{
  "model": "masked image model",
  "train_examples": 72500,
  "image_size": 48,
  "loss": "mse",
  "encoder_arch": "vit",
  "encoder_patch_size": [4, 4],
  "encoder_positions": "learned",
  "decoder_width": 192,
  "optimizer": "adamw",
  "final_lr_fraction": 0.01,
  "warmup_steps": 780,
  "weight_decay": 0.1
}
Rows from block 4 of the encoder of a small masked image model, named by matrix and row number. Rows with one number belong to one neuron. Each number is 128 + 24 x the weight over its row's rms, rounded and kept within 0 to 255. All counts start at 0. Numbers have three digits each. After the name is the row's rms in percent of the matrix's.
After each neuron's rows are labels from the 100 images, of 14976, where the neuron reaches its highest value: "top examples" is what is common among them. Only what is clearly more common there than usual is listed. The data: views of escape-time and Newton fractals. In brackets: how many of the 100, against the usual share in percent.
# fc1: MLP up (encoder.blocks.4.mlp.fc1.weight, 480x160), inputs 0-79
# fc2: MLP down (encoder.blocks.4.mlp.fc2.weight, 160x480, transposed), outputs 0-79

fc1.362 234:119133113120122100191128161131157100175107102115119113113145135114128104150150127134147157125163093125151150132122118113177112064108112118129142123087173112109107151121152143109092115143111105093102115181095113150136130085110123119120153103
fc2.362 226:174147132141141145142141161142141144142142164142151144141142141142162141142096142141103094164146152155143097142143141140162165162143141141142141142145141144164142112143143129164142141141165144144154113141142142143141143141142142141158136139
top examples: grey (44 vs 14.4); vivid (32 vs 14.4)

fc1.317 227:131129102133147133077147133149115121063130117135134151167107099165100145100149130124156143092149122122123132112147138140105148151112144137109122130131056136109135131149152111117167145095108129116097135066169153125124173188160138145105123174
fc2.317 266:176172127139136144135137166140138130141137166137178142136137138136173138139101136136097095172142163168139093138139136138169171150139137138139136138144138146175135097138140127172136137140177143139138119137136136140138140138137137138166171159
top examples: grey (40 vs 14.4); Julia set (37 vs 9.9)

fc1.443 226:105137122116087110154103152127154112143110117115141128129131119150135129146148099139157163120174092122140166134140134093165142094102088121097166134131133108109106132127166152105103122125088133099097106148118131127136132120116110119079145102
fc2.443 237:176149126140140149139140164143143139143141159139151147140140140141162141145093141140101094163148158161146095142143140139163161156144140140142140143147142149165141108142146130168142141142168148137152114141140141146140146140140141141159138143
top examples: grey (49 vs 14.4); Julia set (34 vs 9.9)

fc1.282 217:122132127124092098163111156125154102171112116123130124115132135135140119151142110140143150137167090128150155136125132097185125068109087116126157141113172111116104142122154147105093115147102117096107111179092129138130122099101119111113157094
fc2.282 239:174144127142142149141142161144143146144142159142146147141142142142161141145094141142103096164150154155147096144144141141161160159142141141144141144147143148162142111144146130165144142143165148143152112142140142147141147142141142142156132138
top examples: vivid (57 vs 14.4)

fc1.61 259:146097095119155092116151178135149103126101087115105141119127121124079147126165149145171169100163113129142168101145132156119113090121146120117112112064105144085163150153167138124112147125122098103100123115133100170139176129145119159116113143
fc2.61 228:175161133140139142140139163139140134139139165139164141139139139139169139140096140139101096169141158161139094139138139139166168159142139139140139139142139143169139110139140128168140139139166142142146115139139140140140141140139139139162153143
top examples: grey (53 vs 14.4); pastel (36 vs 14.2); Julia set (31 vs 9.9)

fc1.136 132:149125110117163124092130135159111130093104095114106124135160116120092161134152122128160162108155124120117149111140126139081147141128155120085129106089059174104158132150155134144115144096116115148101138093129061145138163124181083169104086123
fc2.136 222:175160125139138141139137162137138132137138171139168139139138137139167138139101139138100094167142164164137093137137138138165162150148138139138138138139137140174138108137138128171139136136167142142147115138139138138138138138139138138163146149
top examples: grey (86 vs 14.4)

fc1.235 158:099179137126154133169142074128123112145158148130140147140132119166143122118141127124146125132116120113126132151099162128161129131106126117151102127166190077144080154117155134076127090134134176105131119157121150092139137148113149099107129129
fc2.235 216:181151148136135139134134168133131161134134156135146135134133135134172132132081135135099106162140155169136097133134135136168156155163135135132134132137135138163131105136133129169133134134182133142164113135137134136136135136136134136175154136
top examples: grey (53 vs 14.4); pastel (42 vs 14.2); Julia set (28 vs 9.9)

fc1.397 156:099156137132138115181128107114136097155152147135141154118126135152139126130136128126141125134124105117132140149097140138176113101107107121156099130156196069151090149115144143082126101152145170097138118177112157104130129124100147087121142121
fc2.397 218:181151151136136140134137165135134160137136157136144138136136136137173135135086136136099105168140153170138096135137136137167163161159136137134137135138137141162136108136137128168134137136176134142155112137136134138137138137138136135170147136
top examples: grey (47 vs 14.4); pastel (38 vs 14.2); Julia set (32 vs 9.9)

fc1.158 157:102175136121147134159136077131122122139155154126147148130127120173140138120146116118152125127117112111127146154098162134159122139104114120153095132170175069144092160116157137074129097127137185107136116149115146086144138151113137091104130128
fc2.158 218:179156149138137140136135168135133152136137156137145136136134136135170134134080136136100106162141152171138094133135135137168157154163137137134136134139135139163134105136134130167135135136181135137158113137138135137137136137138135137175155133
top examples: grey (59 vs 14.4); pastel (39 vs 14.2); Julia set (32 vs 9.9)

fc1.3 181:113173124127163118183144108120144086153142136122131147120135123138130128131145132122146137136144112116130152141113154138176125097107127118145099114130191081141099155124151142092111104140120158093116125178117126121136126125105136105128134124
fc2.3 219:179154143137137141136137165136136153137137163137154139138138136137171137135090137136100099166139156165138095137137137137166165159155137137135137136140136140167137108136137128168135137136175138146156113137137136139138138137137137137166148142
top examples: grey (54 vs 14.4); Julia set (26 vs 9.9)

fc1.146 173:114177135131178128161153084129128102140154144133130150134141132147138121115139135120141117137114125111118140144099163147159118125117141121158081124146183085153092158118149134085128098140136165100129128161119138109135129148109154109139133130
fc2.146 215:176157156135134133133134166131128164130131159133152131134132133133177132128084133134101107163131152168130096130130133133168161156167133133129134130130133132162132106131129128167131133130182128149162111134135134131133130133134132132175160135
top examples: grey (36 vs 14.4); pastel (35 vs 14.2)

fc1.208 117:160122113124167118085126135163112125099105091123100122136160122110093170123142129132149142126146132121113157131120128153089130139150153119088116115077064191113162126148156130150116139109109106146102145110126058144130148113178086178128096108
fc2.208 219:175163125140139139139138160136137134135139172140172136141138137138169138137102138140100095169142159160135090136137139140166162150147138141138137136138136138174139109137136128171140137136168139145146113141139139135138135139140138137163146148
top examples: grey (72 vs 14.4)

fc1.263 129:149112111113148117115115143158107127100117091118105133129145126128082181125159140133168166117151117127133153125126122142091136124129132124085132108078068168097164141141164136132119134089131117142108138131125069143140177119179079146102090102
fc2.263 222:176160128138139141138137163138138136137139170138165140139137137138167138138097137137100096170143163166137093137137137139166161156150138139137138138142138142173138108137139128172139137137168142141147115137139138139138138138138137138164143145
top examples: grey (91 vs 14.4)

fc1.268 278:122127106119140099182137161127157095158104087114111112123145141103111103142158134138157171114171098123152162120128122119169111060104124113131137120072156123094113152135160142102096119136114101091091121173110113161139142098136118137118153111
fc2.268 223:176153133139139143140140163139140141139140165139157142139140139140166140140094141140102095164143155159140095140140140139164168160144139139140140139143139143168140111140141128168139140139167141144153114140140140141139141139140140140161145141
top examples: grey (66 vs 14.4); Julia set (34 vs 9.9)

fc1.471 160:101161131131145109185131118113148087165144136133136155103121131137139123126140148135141129142125103121138139148098139138180118086111109122157100124147198078149100150116146142081124106154137157092131113175116150121132128125095149088122141113
fc2.471 220:180153149137137142135137166138135156138136159136148140136137137138172137137086136136100102168140155164139097137137137137167165160156137136135137137139138142163138109137138128167135138137173135144156112137137137140137140137137136136168151136
top examples: grey (38 vs 14.4); pastel (32 vs 14.2); Julia set (27 vs 9.9)

fc1.470 135:160113107122161124079135147155118134104102088126096129125151112112090163120148134138154145120134131116123155123132126145071123132149157126081113114076064179100166130146158127136126142110124103145110139096139074148134173132153101177121082118
fc2.470 223:174166129140140138138139160138139129136139170140173137142139138138170139138105138140101093171141160159136092137137140140164165149144140140139139137138139138174140110137138128170141138138168139144146114140140141137139138139140139138164153149
top examples: grey (73 vs 14.4)

fc1.367 159:099157131133146110187130118111148086167144142131140152099125140136139122136139133129138128138130101122130137148098139141184114087108109124157099123146195076151103150117137143092120111156139160093135116175115148117128120113098145090129146115
fc2.367 220:180153151137136141136138165137136161138136157136145140136138137138172136137085136136100102169139154164139096137137138137167166162156137137135137137138138143161139109138137128166135138137172135145155112137137137139137140137138137136169146137
top examples: grey (40 vs 14.4)

fc1.113 167:107159131130131113194123126114150084173133143128138140124130130145138115133138123129137136145150107134141143143110144130192117083111106121141114130139196080144088149116140143095108109157115145093117118176111144120127116109093141100113152110
fc2.113 226:178146142138139144138138164139139159140138160138148143138139139138168138139091138138100099167144154160142096140140138138164164163152138138138138139142139144163139109139141128167137140139173141149157112139138138142138142137139138138164139140
top examples: vivid (40 vs 14.4); grey (32 vs 14.4)

fc1.243 167:101165124130131105199141139110161077180122126124136130115132132121150100139139137141134137137154105131142142139108141130195123065116114115143117121122192097139091142122137137102104117154101129088107118169121139139128104100101150119117163110
fc2.243 227:177141141139140145139139163141140161141138161139147142138141140140166141140091140139102098164144152154142097142142139139163167163148139138140139140143141144162142111141141129165138142140169140152159110140139141143139143138140141139162140141
top examples: vivid (39 vs 14.4)

fc1.140 177:112181133130182128163151075127124103138159140131130145139144127144137115118137140122140120135113126109115135144102165143153123129113149120158085122147186085151088155120147133082130093135138164103127130157124139109136133149114156108130133130
fc2.140 215:178154156133131132131131166127125165127129159131152128131130131131179129126084132132100109160130155171129097128127132132168159154169132131126132127128131130162129106129125128168128131127181124150165111132134131128132128131132130131176160139
top examples: grey (41 vs 14.4); pastel (32 vs 14.2)

fc1.309 245:137097091120166109120150165132145104118108082115102139111127121116083138124162162135166173102148124136148157102141125160107112091127155123129105110061104147092166149148158131120117144118133099106105125112137096174140177130143124162126113146
fc2.309 225:176162136138139141139139163138139135137138166139166139138138138139170139138097139138100095170139158161138095138137139139166168159142139138139139138141138142170139110138140127169138139138167139143146115137139139139138138139138139138163157140
top examples: grey (47 vs 14.4); Mandelbrot set (32 vs 12.1)

fc1.139 191:112143126127118117189119142123148111188125114123121107104143143103159099159139116124129141140146101117143142138112120108178124078113110123138133125122195111132093146108135137111099109155109121106115125186089123135129103069100117107136167098
fc2.139 239:170117130143143140146144153146144156145146164146120142146147144147146145145098146146113094153150142138145104147150144143151154164152143143145145146142146137151148120149143129154147145145158142149166105145148147144144143144145148145148101133
top examples: vivid (79 vs 14.4)

fc1.137 226:139113104119141089133133177136147092135105079119100138111140138109086139133159147147171174112170102127150163115132125141130116059118130119103126112059120159091155147143169139111113133127121098102093119149120102167138173111142107156111118112
fc2.137 225:176159133138139143139139163139139138138139166139162141139139139139169139139095138139100095169142159162138094139138139139166166159144138138139139138142139143170140110138140128169139139138167141141149113138138139140139140139138139138163150140
top examples: grey (73 vs 14.4)

fc1.286 153:101167137125139130169129094121130110147147154132145156119122124169138135129141121130149128131122108110130142153104152128166128126102108120152101125174188067146090155115158145078127097141144184103138114159112153094140136140103141087101129129
fc2.286 220:180152148137137142135137166136135156137137155136142140136137136137172135136083137136100104164143153171140095136137136137167157158157137137135137136138137141161136106138137129167135136137178136137157114138137135139138139137138137137172150136
top examples: grey (57 vs 14.4); pastel (42 vs 14.2); Julia set (38 vs 9.9)

fc1.287 250:115129112121119091173115164127159095168098105117126125109142137118129123150154121138156164125175088122145165130136132107181125060105108117127142124095158111106114146130159150101094118140101110088097112166106109154136136097115107120114153103
fc2.287 229:175150132141141146141141162142141141142142162141153144140141141141164141143094141141102095165146154157143095142142141140164164160144140140141141142145141146165141110142143129167141141141166145142152113141140141144141144141140141141159141139
top examples: grey (56 vs 14.4); Julia set (28 vs 9.9)

fc1.168 274:117117108121118086160119169130159093154095100116118124112136145121113124146158120140162175120183090127150172121141133113171125053104108119118151124086142125094128144137160146107096127135103105087089119160113109162136146101131104135108155105
fc2.168 229:176154131140140145140140163141141139141141163140156144140141141140165141142095141140101095166145155158143094141142140140164166160143140140141140141145140145166141110141143128167140141141166144142151114140140141144140143140140141140160143139
top examples: grey (66 vs 14.4); Julia set (30 vs 9.9)

fc1.62 223:127114107120122088145126180126151087144104081120101125114142149099097117138156143148162173120177099130156158116132125122148118045112119120110154115067128165094138135140156136115106131133118090094082128165125109168134160101139114160110144101
fc2.62 225:176158130138139143138140163140139141138139165139161141139140139139167140140094138140100095169143159159140094140139139139165166159142139139140139139142140144169140110139141128169139140138166140144150113140140140141139140139139139139162147141
top examples: grey (70 vs 14.4)

fc1.117 188:114143136126099114179119141125146110183128122125127117126134134128158099151135105135131136145156095118141139140112122105186124077111093117119148140129198105134086142113141139109101108152106124102116120199091137126128107094102127107124165094
fc2.117 253:171120118143142149143143158146145161146144158144127148143143143145153142148095143144107096157156152150149101147148142142156153162149142141145142146146145147154143114147147130161147143145163150148162108143143143148144148144142143144152109139
top examples: vivid (83 vs 14.4)

fc1.157 156:103164135133158121184137102111136095148146153132145155112131137149132126137139127123141125131129105115115135144102151143176119110104121121162088123161184067155097156120141144087124108145146178096134129167112145105129120126101145096126150120
fc2.157 217:180152153134136138135137167135133164134134157135143136135135135137175134134085137135100107164139154172137096134134135136168161164160136135132136135135136138160136108136134127169132137135176132145155113136137133137135137136137136134172145142
top examples: grey (51 vs 14.4); pastel (43 vs 14.2); Julia set (31 vs 9.9)

fc1.395 213:122140121119103105176119149127154099169114110117127122122130124137138112148145110144144154131173100124154150132126132099181129075111097115112158129110179108111093144122153148107094110143095118097102110178097131137135124096103119108105150104
fc2.395 235:174144127141140149140140162143142145143141162141148146140141141142162141144095141140102094162149154158146096143143141140162162157143140140143140143147141147163141110143146130166143141142167148141155114140141141147141147140140141141157135140
top examples: vivid (48 vs 14.4); grey (38 vs 14.4)

fc1.431 139:158113106121166120079137143158115131093099098119101126133156110124083157134152123125160156108152126121109148108147132140078141139132168126086125103090061173098176132151151136150117146103123114142105138081136067146135169132165093179108087137
fc2.431 225:174164124139138140139138161137140131137137170140171139140140138139168139139102140140100093168142163161138092137137140139165163152144139139139139138139138140174139109138139128170139137138165142143145116140140139139140137138140138139162148152
top examples: grey (78 vs 14.4)